A small multi-label image tagger, trained from scratch: 7.63M parameters, activation elu.
Rows from block 2 of a small multi-label image tagger, named by matrix and row number. Rows with one number belong to one channel. Each number is 500 + 40 x the weight over its row's rms, rounded and kept within 0 to 999. All counts start at 0. Numbers have three digits each.
After each channel's rows are labels from the 100 images, of 14976, where the channel reaches its highest value: "top examples" is what is common among them. Only what is clearly more common there than usual is listed. The data: histories of elementary cellular automata, time running down. In brackets: how many of the 100, against the usual share in percent.
# convs0: first 3x3 conv, stride 2 (model.blocks.2.convs.0.weight, 192x96x3x3, each kernel summed), inputs 0-95
# convs1: second 3x3 conv (model.blocks.2.convs.1.weight, 192x192x3x3, transposed, each kernel summed), outputs 0-191

convs0.42:501443423554508510535503482515515424493471504444516510581505443515467474552455541516499478456408451515578505482498508509501592523441465464530431459526487458454544491544443537506506489499448429504495476492466548429495499472455567479452475523471502432547548547450442530458486546489510555509
convs1.42:510432483552419582506474543454443505467419511481546535569514571448530521490465504573474480431427498511496541518518504477518474531477510599526459492564570481472519499430467471492480533445497514552490500511505556503513508582475528508506535477445489535525525469505480555504526510497481539524548553497401396465464525535520470530528564480496563491514517494491507498553466528576530478418489538464555607429482523574454502503502469498541563505486436467534523472614495517466503488509501523580531497468470507512419565492479448478494487445510506484535440493516548521521492545445458507529
top examples: 111 turns on (82 vs 50); large cells (79 vs 39.9); 110 turns on (78 vs 50.3)

convs0.106:520478483522516522453469508472547437537457518509500558518488510515473428491491452476494500473555445440510393479446567448511541439607466440521517504504455573471482447510492498444587489504472493483431490519440521478498515545533504473484413505536528488531494514544536533491386494537531498463
convs1.106:534428495504501445462503532519548562508470526499549482468452517505524482452443499574474529499500503537485464523470510549518520473433519534469429521477537519431506507489613455460530430536521470514512492511557463571526587522458422454485493511356503507502540433486509538474527550469472531503523573507418505506520435430473481458540470464509525507526507496518502437500479560508492576496497433525532577443504513499496451514470512503539432555495426491527488574494505497551595444510471469474536440528469454501436481565497504573511477551435574458509481441519457540512525486478472501512
top examples: 111 turns on (100 vs 50)

convs0.85:510479525537462542467526471447509487454438594464530510501554488504526478530520481516473400519508563578493518495535563409499516527517573490515483473492558481505481443497516505568525451436472494471508491411523517456581523489556475487482533435511504414480416531490552530481518486527466525566
convs1.85:429550505566570551501544468473544518437508448460452476537535471535461498520528472486453548502494477518542577445473480546529537498505483475442494553481483547504503471451436524537477580431452457495551502532493519464510427486556505441549513574465521543502516473496469536515549551576559445501516553479475394508463437470511458490501479545446474528480445528469500589508491467450501554474504499538457541517519474495478485471439447461508541491434565499487454496538477422526466511466549538493475540542512537410512454568414516501512502507528489476520542474498518495397394477509539467547
top examples: 111 turns on (89 vs 50)

convs0.161:454554543478541491562512525501511520499538454440517487540538510547501569483510453514437460556494497418501473524527492486432482533433598502518517531587486509495448556567494467507456502473501519447545457423555527415441542501463549497529449515519521509475522479524494483426524530565512553555
convs1.161:451547512478548491434528492503527490525464477537554454524467499512555590522535491478498502409486473486446511493522468483488527483503509498423541509569520469535448533528483485565481501496512566471519481473524476511464516439465499537507495508473503464484551546488516562467532466570442530510506546473491451498476501448502496456516461472481451530459471517470487531474577524468467529506604502513372534519523474547449477401543546465483469493430390551567459502520536586456525510483547565463517457585521494476519487423455479463446545501425517474417426488478571568480539503534540502482
top examples: 010 turns on (87 vs 50.4); large cells (79 vs 39.9); 011 turns on (78 vs 51.1)

convs0.120:467468507500541528499439506518528434484421528458489476468535466532476542469543573391557514558532495452507525525525547460484480516474563526522582512551463506538386528500469494509459434522528510488485465509527389482468470426544480545486479514520484485504467434473568492512494510550525457536
convs1.120:500510477593607482509562516487538477527518427436552462445439469527501532521421453423525504466472500487476464475550519449497474526495484503529497515551542501468535449529454490467488506583439545476481445506508463487531533545497477505543479610504474475540471482466561472441502509495541522456417503477550582481519531520532461474599530465479503527516473521499479525621542480472451502508507433519497468526454546506502524432516475536507529557464525522511487519533484506436444439458518562460527498505523503491532475505479473451520495473394493551611513519508499514429517545577547508422
top examples: 010 turns on (92 vs 50.4); 101 turns on (86 vs 49.4); large cells (76 vs 39.9)

convs0.148:520471532506515555475498531511533520515531560444451486515573501465469518440530482532480421500532488495474513518512494520502510412580520501476416594491509489419559444547541481506471484487504576471481557474516543541515532543523496510462492517573461554501533483570400553470493517429483443457
convs1.148:462450511426422507562530464464482537592437479506435450526482575487457467457511486506561503485521432558537529483445519531501494517459453465441481546465437517608531564496478477493460493581550448474547536511522494530436498469439423550511518461495544461470475492495489462524523465523499503469447533476472538471559523465501521507488537540561477527541457437511436450432479467517507503498525503434514498507484461445472551535521538537471492466487468499506535496518518459535496390506566433502516530426500444471406492497470483487391516498572589496476531434504535499464485510494518495441
top examples: large cells (82 vs 39.9)

convs0.35:479503501563521466478474538498450444537469529464541487437495544494492556458529539498476566529441466530514461481566518515454484555540478466500486486419485486474504498566424524431465511564499507498550460471471488473500503482467498503520475620513375423519507562452516479527457556529526564500
convs1.35:524468423564531564431589480478518509528533518425501506516482509472581545509481513438501482560579461469477533475504476540548531509443537567466473513569497451411407447490480508497485579516493493486422497460481493541509528511488543402505484510504458503469496547487534498481457451478541499542550557510527570442548552463484513505543527501532475492500515439507505505599491490481448485535490511504516520499467498530485493519451591507513425501578389507459435410542448502494512608456531513539537538483539533504557502451501467514447445491532500455546512483513529464528507551529526498539
top examples: 101 turns on (84 vs 49.4); 111 turns on (76 vs 50)

convs0.190:534506447533537444488439534522487497489519451507506508528473407530506471564461500516522500528489525525538492570519505502497446498572501529542562500567483419514430481488453490496502539477481510458453514486502419391476514462518474554453448580555523446451453474540617474489513465499534530488
convs1.190:529536499473493489508536494437506517474496573503474524483495511435454455487532453453445538467487556480533471486427524659539561513510457536503511460446530492490516529509566532519530394495483480461524487535498452493431362522509500454552545554480508535535507448459558468537486494527505422518460527526538558458512478459512455555525489473530451498533489464450510506487525503500526451558402470533505526496546437480466472552402504464474451487464519472509484455452518521515544500497577533473516485537440447517429517453398491570492559520472503521505521480480466472439481459500447456496
top examples: 111 turns on (90 vs 50); 010 turns on (80 vs 50.4)

convs0.95:544472520411548502519464500540505458480471493569444519474517532502487544474549501431507490482515459473445525558437477530513507504557493574418477527494460523501534523540499421465479535521500532529544462508531499520427489456466525555506427464377440552548567453544459530448516534508531489522
convs1.95:446474447550506480512522547421486521499443448487529475542515490496449498485517517522534557470413502558467502419463447513459475480486411514503512460476543454498516418553472492487502505548515509477566520493480530533461551459441461553501414547582477493493509507477446495519562505519490496455483453474531517499461438516519445452477523537403477496536513525544503508562521472461537560506567526512493431488473491443577494455493512454421485475504573496465417481494452539463398478452497504508489540487481443454539525570538495449470489527548598403469526514505407493480509504544510551459
top examples: 110 turns on (89 vs 50.3); large cells (88 vs 39.9); 111 turns on (84 vs 50); 000 turns on (78 vs 50.1)

convs0.16:485509456470518454483451520455485461430500511575473530449453483537507459491524455462542549455505508510523575438510450568486510465469474466514504569548518475481482535473502572477503510447476514496445553535455463451357487496494538528529424543525442582530533490541432501479497483470554517496
convs1.16:455503435556523517508541488530580519423450449561431474581485385546459489510520468510512433481512593487539491496510468515525477534542505557504532524499512480490499422417545504494504586438403468484460533392541496459544442551521506473503530486457497539427552516509533517528500492554486389557536461513490538573466487455498510457493465520460429510480483421471481565559539508502506553503464474451526447524586461518485489456500495505556513507489606463495466480487496459462456484518452536484543467514517477479515496459545483523494503536539451542496484463535520486482468529514542471538
top examples: 110 turns on (92 vs 50.3); 001 turns on (91 vs 49.9); 111 turns on (91 vs 50); 101 turns on (81 vs 49.4)

convs0.189:500519480510514494448532562541502487452488500487480554562575431531491503453440510494542513505536485482479481562506484520535568523560515516492527479551517419487496493484515553490573439440611517506545468494501580472512504463475484540451501482467616457498496442460512511508551463486564402483
convs1.189:432462491497515546535424524495503505459435489562506498502516500484505523472542511486527485534448507473467500524528532558454455475508470438496490437538423501443506439501516510496535453426488455531471444534572462483521481505530472493577482488456403545464506466511504454524427529450478450461463514517579541468553497519495451474501513452566496515511567473525560466501508487439487438405577530508591492413501482462551482461460503417521517491430500567500445472521553480556466463441524546458407486593528493504477479494547493457464464536537465501554501505477517560488437519482534496587
top examples: large cells (91 vs 39.9)

convs0.156:402563526417525437482493512523498517480531547542461581523484483475509551455530572404468481470499468511561473471539541543453495509583510504480537444453516527530517526514524555553493505548539512531484498479454469489513519515568500486432470561516375536560521475456494527489504460498474476527
convs1.156:550514486492508429597510504520545455526473531464447528475520410455462463468563508552564528504546486487491456479447414499432500528468527495522528483512454478457442509475519515504500485562475454509401531469560419467540408498546509445490515528499567450493505501477521492504487535473486528537496474542522563498472521475530494536521479538466484551471464501441539442471386448452470464493529444492522509535489536495459471475474442507495482557539527489488554639570564520518496505588491498470461492415550549501468505553513485475477455529554436539455586516513502448466522543504514541517
top examples: 000 turns on (99 vs 50.1); 111 turns on (96 vs 50); 100 turns on (93 vs 50.2); large cells (80 vs 39.9)

convs0.93:476492506505562482503428492538511477462466477417504457429575436518464436532475517502496483466482424487568403400493505468480517520539446469542499534517552478461508515441487494490515506448516503483452510481421497504501559496530456501422436496535580448550534505454527524527422483475497469474
convs1.93:487438513531576478528562479509497461528462530437530572477484515433540507491469482547426510493382514532475489429560478519543521495473450563526470472547455421493490539487528476537525421572396450513498538517440522480510542514492529478513525501476440511465496477425570559525547537438578563400511548514514491430512457462487495462464515472439530485503513503502465446538513512491451512511506464530508461494413480521498520569535525486494522504529456528422525535495430463505500463450476558541516511471475471469389472459442531482500479569460525460538512496519482520521562573469529482522
top examples: 111 turns on (86 vs 50); large cells (69 vs 39.9); dense start (67 vs 28.9)

convs0.158:509506473438533500510488445520520537484513528522551478437504511534535462466437568464479549534532502493415391495489427426508565527466542500432486474582502495546501502548466514523526446532558535500440558555491456470549492544506470501480530530483457490540433442518550529463542492476430453529
convs1.158:480404452507527546586487542450487490485527515512480485549490501543495421496471500482483520531534499525469499386484515466432444432432504467482474521408453514464477479476478528423510475506483426448411521558502496412476439493497444522467482492489497433530497427471433495505530575511572526480474437517482484483470513540545460505500547478405501519525590528524488491534517529558496538456524536443537503523484555515530448577482497477524483483500438500535459436565534552467479573603493444493441462500501524430467507529497485472484513565474450499453477552498468496465477464493451466512
top examples: 111 turns on (97 vs 50); 000 turns on (90 vs 50.1); sparse start (73 vs 29.2)

convs0.72:506526438517469495493506540479441482502517459537499512517468444482501514550548507432537479487504493575486491478519443507378485546537513485461457491521515506558598531523541598498489521536560518459450477531473467376490465488470594523524481557508508494507548499476534532449499551456501550441
convs1.72:462484540515529518548530469480531479412504492499508493518496468499477450527533558491553472539532455536510533505455455507586534444517515477462535517472566506487446573522524431497540541513397429489435506516489479532464509525551555448448473542515550485505510495480403455518529464516482524476509466531503466548516372450477462517533521514501565496477523562508543573506466574520450486439492485487512529524576562526524468475498456480548436531556472540471435495511546472464479465442493550505500546512548530496514519487540554539540447520497365491477499534381500466556440483503533448472
top examples: 111 turns on (86 vs 50); 011 turns on (82 vs 51.1); large cells (71 vs 39.9)

convs0.155:471528451487404471570499526478514495503481534466546445525461485477563482442434494443484511601511542460490453394512547500535500552513552486548516484448536499527462515465547538488440472434456532469446496554507517542423460458526502504522505533482497505497500481443532440500506429489561431537
convs1.155:486484531537465545479499520445514502491531499490482417490491470503496553417551457480471462492535422472540507584478578547539484391515548485477511471530495486495529501523522568485405522436480480542533461527455510462500543549511483480499495419481416506489512549435428540533445422540541538532469380498506490485524540473523482519470524424428525491467517433547463533540487471537518460570527475526496442477504443495498555513547496468405560499550504462495489481481462407499483531553526507469529597507508509442471490467511509497480481533486493475528430435481559554502511438503534555517
top examples: 010 turns on (83 vs 50.4)

convs0.28:485434527508556523537563486443524531507602484497443496570458455462540496484432537492570482477480435520402506423487518505479456503499539545512525506519508529457514481422498484521540537489465446484454452577471425572517476545509543446500505486506526462508464456509575490482523433479455461523
convs1.28:502538526525495552461392527489514538563466469523530467515490464478488522494460475473558516561453470448466439478527507557490491475483502563501538518438565490550441474526525525516550502541480508530470420476515449528484424491544483469486413516510535480499517501490451369462469465510500518465498515527550477538416416534506490529467506479551487509486463451460470554488484508531443527518475538556472483549438512577500509586455513494478516487452461396537506388520503514537515516477516535429515517451473586488497522443510536438473538515535533478452519551567551505526557450529584469546
top examples: 111 turns on (86 vs 50); large cells (82 vs 39.9)

convs0.47:493484504434496465481551520507444515504476517511518536542502501471507499525508548538544521492510516520528489454545548484462451556528531462477505498470495506555517573528441600548520411573470546448459520531502577432553482468484515455492542592463422497536424522435456535546512501499497521592
convs1.47:463502504473538510488540498487531529515521490525474557413462448515519416495512499506520462613542549488507470558452469574462378451512426480536500578524501544468447471433505577528521484479519503566505510524486487426491472501501448530421482489463509563497521497517470483460527543404466516434506469487459539565472529405463493521478553455483605526496482530509532522512493493584464426473494479492516502416521510500450483520450460509532528465511513490479458444533559466479468484512501537510496477547499567475487482545473507489481430480457495440554472532543565503438420414479457503507
top examples: large cells (85 vs 39.9); 011 turns on (77 vs 51.1)

convs0.111:494557482489458519497486556515549494482501504446527561521499468532477521491468524511507585531433506545527530430542465512519448497527494534524498482491437470486526511439471500639550500520458584539535476434457534467509465511480558383458464582530528440497473493473504479506553539543520505551
convs1.111:514475517507469568536503462536579443470484509585496496529576503466493470506530476423462501537521500538570451553489482482500468572447515486497472509524427478477496517470513459489476554437453485561454569496534510428454532492485526489473538575507517447496494541464536435539449511502499533500491535519441522502442504494523517514466547467505415489547541458527488512452474459483450450333431525427477496497570447479488485461473446498488538508504523436464502556512465497379564562482457512486446525444527549451470438500441484494555513514465440505520489430514467492503497520513567492467
top examples: 110 turns on (78 vs 50.3); large cells (69 vs 39.9)

convs0.17:503551443547506486531497478505463481497496476557553482500452505499500479492456390459512515474509517470538562445527559508522430525475527486458533487566480459506504538544513602455462481480533481516431543556487517436520513445503533582497440492572381505497436553479519453506522442501482480459
convs1.17:520450473547528528469412492571508506503472492492374499454468444564447540538516523463502508491480459478535496573542513476521455482482388490616537547463442493473374441558452515545538530459549467552493516432570447461543506478440497473466563444478534547501482522507474558522503472441472515528549509465498451528565552468488507474468462516424512435511476524507537585470510519524531468464548437515568481464459414543531502461478449508468470506490529476511529465509544414515522474521550516483522470515473514511453474478512524511510497435535538505501507523461556475532523552484521520520
top examples: 001 turns on (87 vs 49.9); 111 turns on (86 vs 50); 011 turns on (82 vs 51.1); 110 turns on (80 vs 50.3)

convs0.165:499443479480484508396491515516480483567498461445531506464566536471490490426604541531548522462477506483500442527606467468506507509463490441463499485448491485481524571532462424502492490519460501494511453483574529481525499560491423465430541552513514439505492469555556530529466511533478557550
convs1.165:437501423515516532537555568525520523553490475451530491474449480527585441468438538510545506472508522493494431467523531406479503502482572540485432571522484473475507537493545492466505536476512508483477517478478439477516478532460538461533510512512483550536524497440490529484522426478474449388439571516460490448489437530518525527452510538457472502513551513467476488547588444529549520458504507596482510485429558480446421502481548489510513492557428452449513525528507490479579446482495427481569523524565600526458497488487449512439417517477514518455480483515506463444557445469484471478
top examples: 101 turns on (91 vs 49.4); large cells (74 vs 39.9)

convs0.182:497466438478442417530513507503504516466504540560481597495497523452531524447470534467487494458544515486559515479552489563505554502490543456561488483471531547484464437523493556514474492374551561478474524546511615535495482483516470499478456505509464566508559419493489463464494490457538494451
convs1.182:414506467513488444549487435557541538486485445489506488546503441474413532494543459506506442526516485541494478446425554506511492475552599451551473529508463563428465570452380460548463474420496575532522497510522566457537485497529427482494543509501551502473524477500518531562473498530503440508521498516516541544460474531592537541560447494484469522517486475481520504538511421464462509535503465522548522550591428482525465503535481476514498449508581458484509456522513504524500444500511546542568555576461488522443434544502478492518512501536516530483449535533528494567531456552512540448
top examples: large cells (78 vs 39.9)

convs0.22:536518523511461455515470525522519495464512420504492541504591432543498479505443482436534483519491502525495437464494511507486531508570473545502534489483509550462510465471498522512517506546518420517582498484532476523632523463566549532501379523522448440530531470508558472491507449474527557428
convs1.22:482423517501500513467460544525529530521477512516446478467526543516519422493477482495509472453423521547516491501460481591416559483513469518517455513435519495492449499516605494493471493462499496479499463544449496497490491501536525476545499497505560545468530530442481494458444473474484504467529481551496521480496498528515482581455446567450454563506491521504591468433484529572473566521496537562448519511375449443389502535483535433416490486519521546513533578467499515563529450453510490443529502447443478539553526565491579522553454459505459548508418486492483504517536491549432505493
top examples: 111 turns on (100 vs 50)

convs0.79:518534481461506450417511475514484511494544508529492463495513507524522420434439502491507439415537546477443465546522519482472541550440561542502538529505524470540503523550516508550523500420529516424424479570507503488402488571470479446535539505602479516515507478475492515463511522515463503590
convs1.79:428460522475567534619503445487497500533556575523486479552499563447514521530544482447483475486542501598521505474433558467543437439451509507547524510461502571512516471471478490459526515504469498479507538532490501404550499526488450483485491490513431538535498454543436511484456585436527448533449527500473546558585501550590508567495475417540522477510509512504502538533463536500539465389488505541532565425574535498481466565528499502516487465487408502487453496525485535503487557505486497489482510464485475510572433556465554527493520505447533443483450520492556478515493525439500497485
top examples: 111 turns on (95 vs 50); 010 turns on (77 vs 50.4)

convs0.56:500579504511440544436507567509482501486440502433465438494498486514501497462465558509490483516473455443542447409497501437522496549547511455508493493483441392511508518470467467484472542540464558437457471468497558455478495447556504503508399508555521457471511529544442469464511587502531525487
convs1.56:484587493498480481531487511561559520473501437492569499565517469476472495515498553566514484527511504547556475490478434555534506544445502538454500501516572569471466559467478500512482503495491492433586499447517547522540447486503493524506537521499438512469491522582547540461501504514500501479486463560412471450512494471459521496506545468513462581459459490419486473520428480525517499537565463487462522486569521394473539374530548511477513540579591423504504554550452452444516511567478522517494508537535512453449549544452488538516505445547433457550507441461494452519550521499494491462
top examples: 000 turns on (84 vs 50.1); large cells (77 vs 39.9)